A small image classifier, trained from scratch: arch vit, held-out accuracy 100%.
Rows from block 11 of a small image classifier, named by matrix and row number. Rows with one number belong to one neuron. Each number is 500 + 50 x the weight over its row's rms, rounded and kept within 0 to 999. All counts start at 0. Numbers have three digits each.
After each neuron's rows are labels from the 100 images, of 14976, where the neuron reaches its highest value: "strongest on" is what is common among them. Only what is clearly more common there than usual is listed. The data: simulated telescope pictures of galaxies.
# fc1: MLP up (model.blocks.11.mlp.fc1.weight, 512x256), inputs 222-255
# fc2: MLP down (model.blocks.11.mlp.fc2.weight, 256x512, transposed), outputs 222-255

fc1.159:420531575550336481474473482442466519526388612467550530427506478537553510518538511451512481490410459535
fc2.159:478497559491475476547497517574425497414476429611559445546473484492467579396508585487546399583461587502
strongest on: merging pair

fc1.166:507488565563442517564582458524447503439477503458492421540547510434541504496458462471459473500515538526
fc2.166:511555461572512453423429537462466544462471517495476523585472537530501497457566486488489471549444565478
strongest on: round elliptical

fc1.137:481506551459392463543555420574467425457510501592609481483511476521513539374504549471501450494487541494
fc2.137:530538479535550568420423525501499483449526540480380530535459512533504506645537435570446481538497394468
strongest on: bright star with spikes; star cluster

fc1.48:549492438459455518466493477539540433457467466572533477556435472483545493459518537468519430465523500541
fc2.48:544489476473504500494522496469512573542514492496473442493522490533514391566533506390469656497434409506
strongest on: flattened elliptical; round elliptical

fc1.441:521520441412477488469545495425466505572573513466544555486539492513500457509546498446533546511482510406
fc2.441:534583520535570510511510476509467597515559486445404560478532481488519422579520430506421531529438485448
strongest on: tilted; barred spiral; winding: anticlockwise outward

fc1.125:465588441544444484475543408589420422497547459562545518548534495549579558467508509486588405484510469565
fc2.125:498509459511486484519463520466471564441507483416480510550431542477492534403423514506499489514526514502
strongest on: bright star with spikes; irregular

fc1.302:511523475514522551465374447545507530436615473538479441564501525592472520531564501479495526523480517475
fc2.302:522476513519504488544540561542517438554465453562470495464539479591497489528494426460511429468511460498
strongest on: bright star with spikes; round elliptical; kind: lensed arc

fc1.98:436486449443528533445429531517553550466548526590565542436504542531476552412525513448498457523482534471
fc2.98:520489457499444457467527506449450491455513574453508428570531465482536495443610474578502552522540581401
strongest on: many-armed spiral; winding: clockwise outward; winding: anticlockwise outward

fc1.345:540464436449531494506459535559435447430487459502519512538484497427543417476485489479518431504490509603
fc2.345:463564479407489412524506531404532494528539605454556491457514498533484496470425376669460477456477549502
strongest on: irregular; bright star with spikes

fc1.233:554486471486534490486465560509577502502522382514441411493481481489432446524544523465415492534455512521
fc2.233:535555521528531564569526463480515531514540514497494531593444417550493473487457585555467561565471587346
strongest on: winding: clockwise outward; two-armed spiral; kind: many-armed spiral

fc1.409:467503461474485457540488465474506483529551427449503421505476478540491439489584484465506456471563471596
fc2.409:484486558481503500552585463493425514354581472490564508556498521440552525564497559615537476577527574510
strongest on: round elliptical

fc1.429:432540477517487501449525476458546468413487526578500515536561533563502589584480518447489522510423562555
fc2.429:507449539502538411419501520511539546559499400544391507547473621472485531511490472577525448522468517473
strongest on: bright star with spikes; edge-on disc

fc1.366:475577520462506520536577468505537477504630520550421518479488496562521464535530484485398484484496463469
fc2.366:474483521485413509580554492481458402477476532541616445503508469558482581442430538490633483531492501508
strongest on: two-armed spiral; winding: clockwise outward; winding: anticlockwise outward

fc1.472:546475555513469453458578450510459469489513562515593482555482529506462574526498507472450533472497580469
fc2.472:486516558476578499563552460470590543528443482628549402475427513498507494507491494593443538515466542469
strongest on: barred spiral; winding: clockwise outward; winding: anticlockwise outward

fc1.448:546480533598429520479561430540396618493518510507418419553449617391536473499447462469513513476482410487
fc2.448:516537466470600462525490488416566482462489476460500467530494509495469495486515452532450543604539574518
strongest on: flattened elliptical

fc1.489:556360440453540538476412576514509556479508569400425536490474603517461494488455460479464553486459471514
fc2.489:450501522554494448497571536517500482492581377613552502468560465457526489509522536503494468526598490504
strongest on: lensed arc

fc1.258:568507594498550481432577451451439566566479553523439520462465490441531378513512488477406552446439561466
fc2.258:453422533469429515550497518522517406449478476537671481569507533502529681414440545486598476519502458462
strongest on: bright star with spikes; barred spiral; tilted

fc1.313:484508504536526628459499521529480480538497465516452507471536481480486548476573469471464377494489486514
fc2.313:490498496514426659447424508565475381565475478531443471493527520490508475529496443504415376462477452457
strongest on: winding: anticlockwise outward; many-armed spiral; kind: barred spiral

fc1.333:489426493549558483528420468504440536519483543507531417486493461531505566519537443475413483594523459557
fc2.333:518415508492477523507474534562474540566473383517485413553512447530523419452537469478468481555486445431
strongest on: edge-on disc; flattened elliptical

fc1.351:451580534443473447503526601489460534498573426566570423428527452485521481519571569483541545516445487455
fc2.351:519451411575563486551530527499507518504448535480413449569402580452442486515496442447484513610547538447
strongest on: flattened elliptical; small

fc1.496:509461455434506489475532503544496492472464491539454510563411467540487438454556471505466461511511563508
fc2.496:509534444522556437521525505555520545505545548459487456458544512494474460586472465475490595422545392500
strongest on: two-armed spiral; winding: clockwise outward; kind: merging pair

fc1.329:553453488494439524521534432527451517502487555474410480496455653474555510485460474468463519468474529571
fc2.329:531492516543568447460440521488554500448475550449517473559497505452501509480529473524476509585567579560
strongest on: flattened elliptical

fc1.362:421576514522542453469438663571491520369510521574512593503515531526422530515544561467519525497455547508
fc2.362:513535509501435480486599468452397524550451419437489533470463479523495494481346366513481509519595452428
strongest on: noisy; merging pair; kind: irregular

fc1.192:570492482480512530450479528529557516451491513535481451527423491463545520400552562477469481484455512535
fc2.192:410475428509472413523571467432455527634486469465501533504593480502473491585472431492493505582525510435
strongest on: star cluster

fc1.163:509573455492495472549442444564527505511535414520548463547595486489541497531572558487459486436537538495
fc2.163:464507492506499536465556520446395529413514559447526560530386506518504536455427479527519508583498382522
strongest on: small; irregular

fc1.332:438479451412564416546549537425526428495508452516531484509524537471545461487580490465442539486440540523
fc2.332:468496581485492448424475579465549509590441499569510522577425478491482536528448435532498489444435536478
strongest on: barred spiral; winding: clockwise outward; winding: anticlockwise outward

fc1.52:506603464517474424562573420403519450571568451450490443476522488535510471576464420447553554522571427511
fc2.52:543479551490524503451494521627526507322568472541505502535461478438563484471502550554523429470488495495
strongest on: round elliptical; merging pair

fc1.238:483458476490491563530423533427560524383522461445544431496486552508543587393505547469471531575533491488
fc2.238:547517517521526517574475523446511504475528566444582487560521498486494494437450546363480533514504364514
strongest on: tilted; ring galaxy

fc1.330:546479491495521540480445402468522481548509474536500498591528429595536482557517429458497498465432501386
fc2.330:429545488496486453414571512563473522516522506505475590520566541488523512569515397444488464481544449487
strongest on: lensed arc

fc1.387:557460467436471508514513409490466488549485544466420501504442656469539540496445445480488497486517514561
fc2.387:498471483543557437498473515459519515421488529439490482573478536437496522474513460537473484600593587540
strongest on: flattened elliptical

fc1.378:521453526511526511464469534513362539495466553505495520450528471542543486423567478481410477511602454497
fc2.378:570520497538624544594511488462505494537417509429458468508539530484530408519483506615444541457555499491
strongest on: edge-on disc

fc1.154:498496599450491522434555455458457470414561492464577538469518539523466500384457546448517520523518557499
fc2.154:532437455540533529558413511522513445542475502560438459485549497550515486678557481519461502521468428460
strongest on: bright star with spikes; merging pair; kind: barred spiral

fc1.316:528484474462471525524548426504470495510482551476421481508454648494554549453457486474464514474528540565
fc2.316:519491514557540447466449536492535501442481542449501474546465517446504504457528483558504503571586577544
strongest on: flattened elliptical

fc1.169:469507447511452501546586480548448504468514454482519557528495462411501400507485492469485518555570427370
fc2.169:458559525482576534440481543408553478481555470486527499549483492610473485518519519505496549517527567519
strongest on: merging pair

fc1.328:487472485458494537440394563628562533445491431586469527559459452529462522470508514492453503561427459496
fc2.328:415543636466537404438604533491447566508402444519493602452510496505497506456451422451489486518468550460
strongest on: winding: clockwise outward; barred spiral

fc1.140:551513418432502475538496537479602424524568398439457532488521500500431458527493536467525551485499513467
fc2.140:494557410494486501530472494559521558529513498510397444435527537514452519558542457524473478528452528436
strongest on: star cluster

fc1.455:512517515459407493429498441474434462409552490510543547520528566516509572525437498416494550504479619458
fc2.455:503466479458383467475489536460429502528541527468539509536509472433508508447542544398566546432493396438
strongest on: bright star with spikes; lensed arc

fc1.92:480502460506465428559521476415427522556500501450488506546499531540460475516466419471412527481554448443
fc2.92:541513530539523530439455553553547485387522561566470510513475481507503524533530615488557454499409476516
strongest on: merging pair; barred spiral

fc1.508:470527472527479489488424485564504437553466522603517540468512537553608460562523492484579369505396478532
fc2.508:518471506543581454519498492479518596484543459445533509463485529518510437470523504425519491611481527501
strongest on: round elliptical

fc1.475:530534548575499517493550618542490439386495545524502447513474526531539505529458652445509519482451468574
fc2.475:459493542543515504475432565541532515406527620522494495532419498446466530479556534555490477454449524483
strongest on: star cluster

fc1.460:481525466566514493547428567558462492518427473540542465580531393541519511505576468472506466528475430545
fc2.460:480518579513507472483461558501472559482465577400472527516567554503541507555555420401481505480425531491
strongest on: round elliptical

fc1.342:565521493564531486549473457538509550459478465539487440496543532411480440448611603456473498565472574476
fc2.342:471438538444512508494589533479408455517429584527435473606451558490524561520505495625509502495442585555
strongest on: ring galaxy; tilted

fc1.199:489572419560499529491521555503401478436510543496610463589505519493528556363448507467526491509536547566
fc2.199:527430464453602507495465472565580515586563520507448529494556500493496434603505491511407502453505519439
strongest on: tilted; ring galaxy

fc1.79:563489613509531503457593439452415474443513502470587553526443554431512470382460557448514492524508585498
fc2.79:485460488531505497577389527522593510576473495562442457476547468534502568619557500531502463540436480470
strongest on: bright star with spikes; barred spiral; tilted

fc1.334:498551534552442498432435549487564497519533508536542558549529468572523475489550565470533553526447483390
fc2.334:473563453442460463455581462505414484598440499447433556492494501450461462519377361438484555413547469570
strongest on: lensed arc

fc1.77:503566508504491514537512467545505534432579548578562560454571456455491466523527545457592468518492519499
fc2.77:502463465543519514561478527533498556453513438520496483458433493493518430397427442516449555580565457484
strongest on: flattened elliptical

fc1.10:470543492505502470596520468455528523477477547489538480478572531484591625427432604485499546507566513463
fc2.10:487502644497504503501524489549474415445477462583594444499384416503516470390454551385523509486505499541
strongest on: irregular

fc1.327:578458486482508525451480535515489534510543512482501454536489524525454476448527604439468531514378431574
fc2.327:464433568489541542513508590481477473490495652492479479491482502503518490547538534429498591498485522464
strongest on: star cluster

fc1.15:563488426394539504560423592421514489509555491441486507510560486519400553475590509441509536515586599487
fc2.15:540459523513505483490437487672507500456495431538462480527469494547504510484471569458475443513516495512
strongest on: ring galaxy; barred spiral

fc1.78:440449382470444511452441483503392551487433543548436613461474629465490547432469476479461412531479478568
fc2.78:475441530522538484479521494478570428479563489559571422512588508496493484511643526543515508507522532375
strongest on: flattened elliptical

fc1.178:533529532377460436493498486500615485492498434394556518467568496459548540387485543490477498507451498508
fc2.178:470470480575423427444573455506471458590456488589510500499508520472507497535483378585544460379492502479
strongest on: barred spiral; winding: clockwise outward; winding: anticlockwise outward

fc1.299:483509503510457488486465423548571418555457502488513524508514515593526639547551535412610494491461648550
fc2.299:532492507514595537539570497479448509443604488584524526501470500437487422535485494613513467604479485368
strongest on: many stars; merging pair; kind: star cluster

fc1.466:544478485490466493496434385493551496522586536477561423614510562576546488492543593430447511483493605499
fc2.466:595474448550477486663558484496492510557548573460514519444577468484478454565551542551528540528484594507
strongest on: bright star with spikes; irregular; kind: ring galaxy

fc1.407:480460479413460434450545516561460493482546549534444483457470487517521501466482585409519555462449477566
fc2.407:505521445597460484483525504432484513546525526529517458539524459535434501473556441425463543464570528500
strongest on: barred spiral; tilted; winding: clockwise outward

fc1.30:488524428479541520491453607563563517389513513506441562566448574531449572479427521488556484591463572545
fc2.30:487548580481519477556500525464450592468479474414470489497445524446490488456412436533454531565536564391
strongest on: star cluster

fc1.403:596477510473498536469448536530550504438497521530470424521403485489541511394560563470458487465477495533
fc2.403:401462410497480399541554476443460512611495448474502502514584469511468492572462429533519507558528534433
strongest on: star cluster

fc1.454:462557529546422527599511516491498483436532482515561521570485512516542574459480530469531485539482571551
fc2.454:566497465461547461412542520519494537568559541449428521433453485489462388580485437473411532481543479469
strongest on: many-armed spiral; winding: anticlockwise outward; kind: lensed arc

fc1.278:512485450534441471426477413608461452533494478599493485442505533498612482533532504489503439551483497566
fc2.278:438496499501484495555496560469432513482494505403484484531468522478531522505438454419517476527483429551
strongest on: irregular

fc1.118:439580512496482536474357525569580418454528375526581457500523505478477611484573580472562472559560486497
fc2.118:487475530528425468604559520459384522503455515513616505569462542517555537381474553556543484592459441545
strongest on: many-armed spiral; winding: anticlockwise outward; winding: clockwise outward

fc1.134:518529534505572572464512514585543455392505550610516469544487544491559525484483666489545467482489537524
fc2.134:525481515560531522488415542612500577410538592557430514531409521418501491514553554494496498477410461479
strongest on: star cluster

fc1.470:520537554626555443511588512477498476524401532547473507573531562404624440507522523489500537480446582539
fc2.470:511520532445517433522572473557502518485496474478417541484467502507464501571541509499509500608480473599
strongest on: ring galaxy; many-armed spiral

fc1.385:478540345506582473466547520510451528487514544519507563532574522542543537455469480471530508521541428521
fc2.385:504545466474466519535510504408470565543462526434469490518447528483541529450463529557493535549398488537
strongest on: star cluster

fc1.147:418574487538520498632516504414527519504458522529551554471554530569554643470470641482572495523506502502
fc2.147:534488554426479484366479518588495393479516413574600461534476464477494493433528599507499455453569522509
strongest on: barred spiral

fc1.115:511505487446383453441450536529556521455476449449537512537456511444543591487520492408531443512438465531
fc2.115:485542398502511509482570532530524499489529500446535446482515531467554364525491518483564453468619415650
strongest on: edge-on disc

fc1.443:510461485564452524463487465507432499540464549491440400556418461559471440466459449469467473549496482629
fc2.443:516583515440487505477465489525448637524468514467484500521523532452456473416454472530400564546437479494
strongest on: round elliptical; flattened elliptical

fc1.301:472489489455450616494443543553485429529476528553434539516574540503461544528568477485419409546448467533
fc2.301:526557492523503365553513513488518556439530445500545460546408518492527503458423543518599573547513545425
strongest on: winding: clockwise outward; two-armed spiral; kind: many-armed spiral

fc1.179:496513443467400639464478495595444484487473486588503462523522497526521449440445534470455362487508509489
fc2.179:488458519491565385507516471442594492478509510456526501488457521503512529564524519565578600545467517452
strongest on: winding: clockwise outward; barred spiral; kind: merging pair

fc1.416:505486484502450577610467461584535488408553499501519494542484581402519443494526526476401482502496559477
fc2.416:542486463432519551511529479476587523528549543426494451506593485468506505554536469487569546545506488395
strongest on: bright star with spikes; many stars; flattened elliptical

fc1.311:571460390457559549497566559534473537509485475467494546471524552420484491499458513481445541482625531464
fc2.311:361457551445459574505477491532541450539367513550498479502461484488475543454497398564462406517419537441
strongest on: winding: anticlockwise outward; two-armed spiral; kind: barred spiral

fc1.131:545531454477545539481538449454455559457583407479505400461500537543513480484409554456415526491553543505
fc2.131:583473393406511484536493472595515522541586469467509471505552523520473425535471537448506595548490469485
strongest on: edge-on disc

fc1.187:592471449526556529528499449484491523497609557501522530480515502539524438417557542466397551512536464445
fc2.187:442410614493461453420546522541503432472478532496512450491501519516474629550562565525610448497477586559
strongest on: ring galaxy; small; tilted

fc1.388:474490496537409611451454534524464453522495540524434468506541533524437501546524468479440424511494474571
fc2.388:526544464497529404546516530487540570419574497472554473540391493487493502490452529522627572538517521396
strongest on: winding: clockwise outward; many-armed spiral; kind: two-armed spiral

fc1.254:444534494495551460550435604501575561466450489480445476497507441477417582494580489473546496540505539498
fc2.254:553502458524472484428566526520415444502559491503507496586416535548475464503406496540535474444504386518
strongest on: many stars; merging pair

fc1.321:498526455451529575466493466570590417484478465590496611494426521503524391420544544472564427549467515523
fc2.321:468409455465529447430532497458471537533543497443482461526535522479575519534520453376576589484455406453
strongest on: star cluster; round elliptical

fc1.449:522518402538520492573543559453459490520536553490557396580520581447455526402401507475508478517512538530
fc2.449:562494500471530466519485541566413567461574440542495493476468581558517470421433503470443479546504536485
strongest on: ring galaxy; barred spiral

fc1.283:497506554344432477522474485518494509462523449457562495509455473537541528401486528477446473524503476446
fc2.283:440499470595406447551538472452528431561460472545529482525572524505485504438525407600555436402447528491
strongest on: noisy; irregular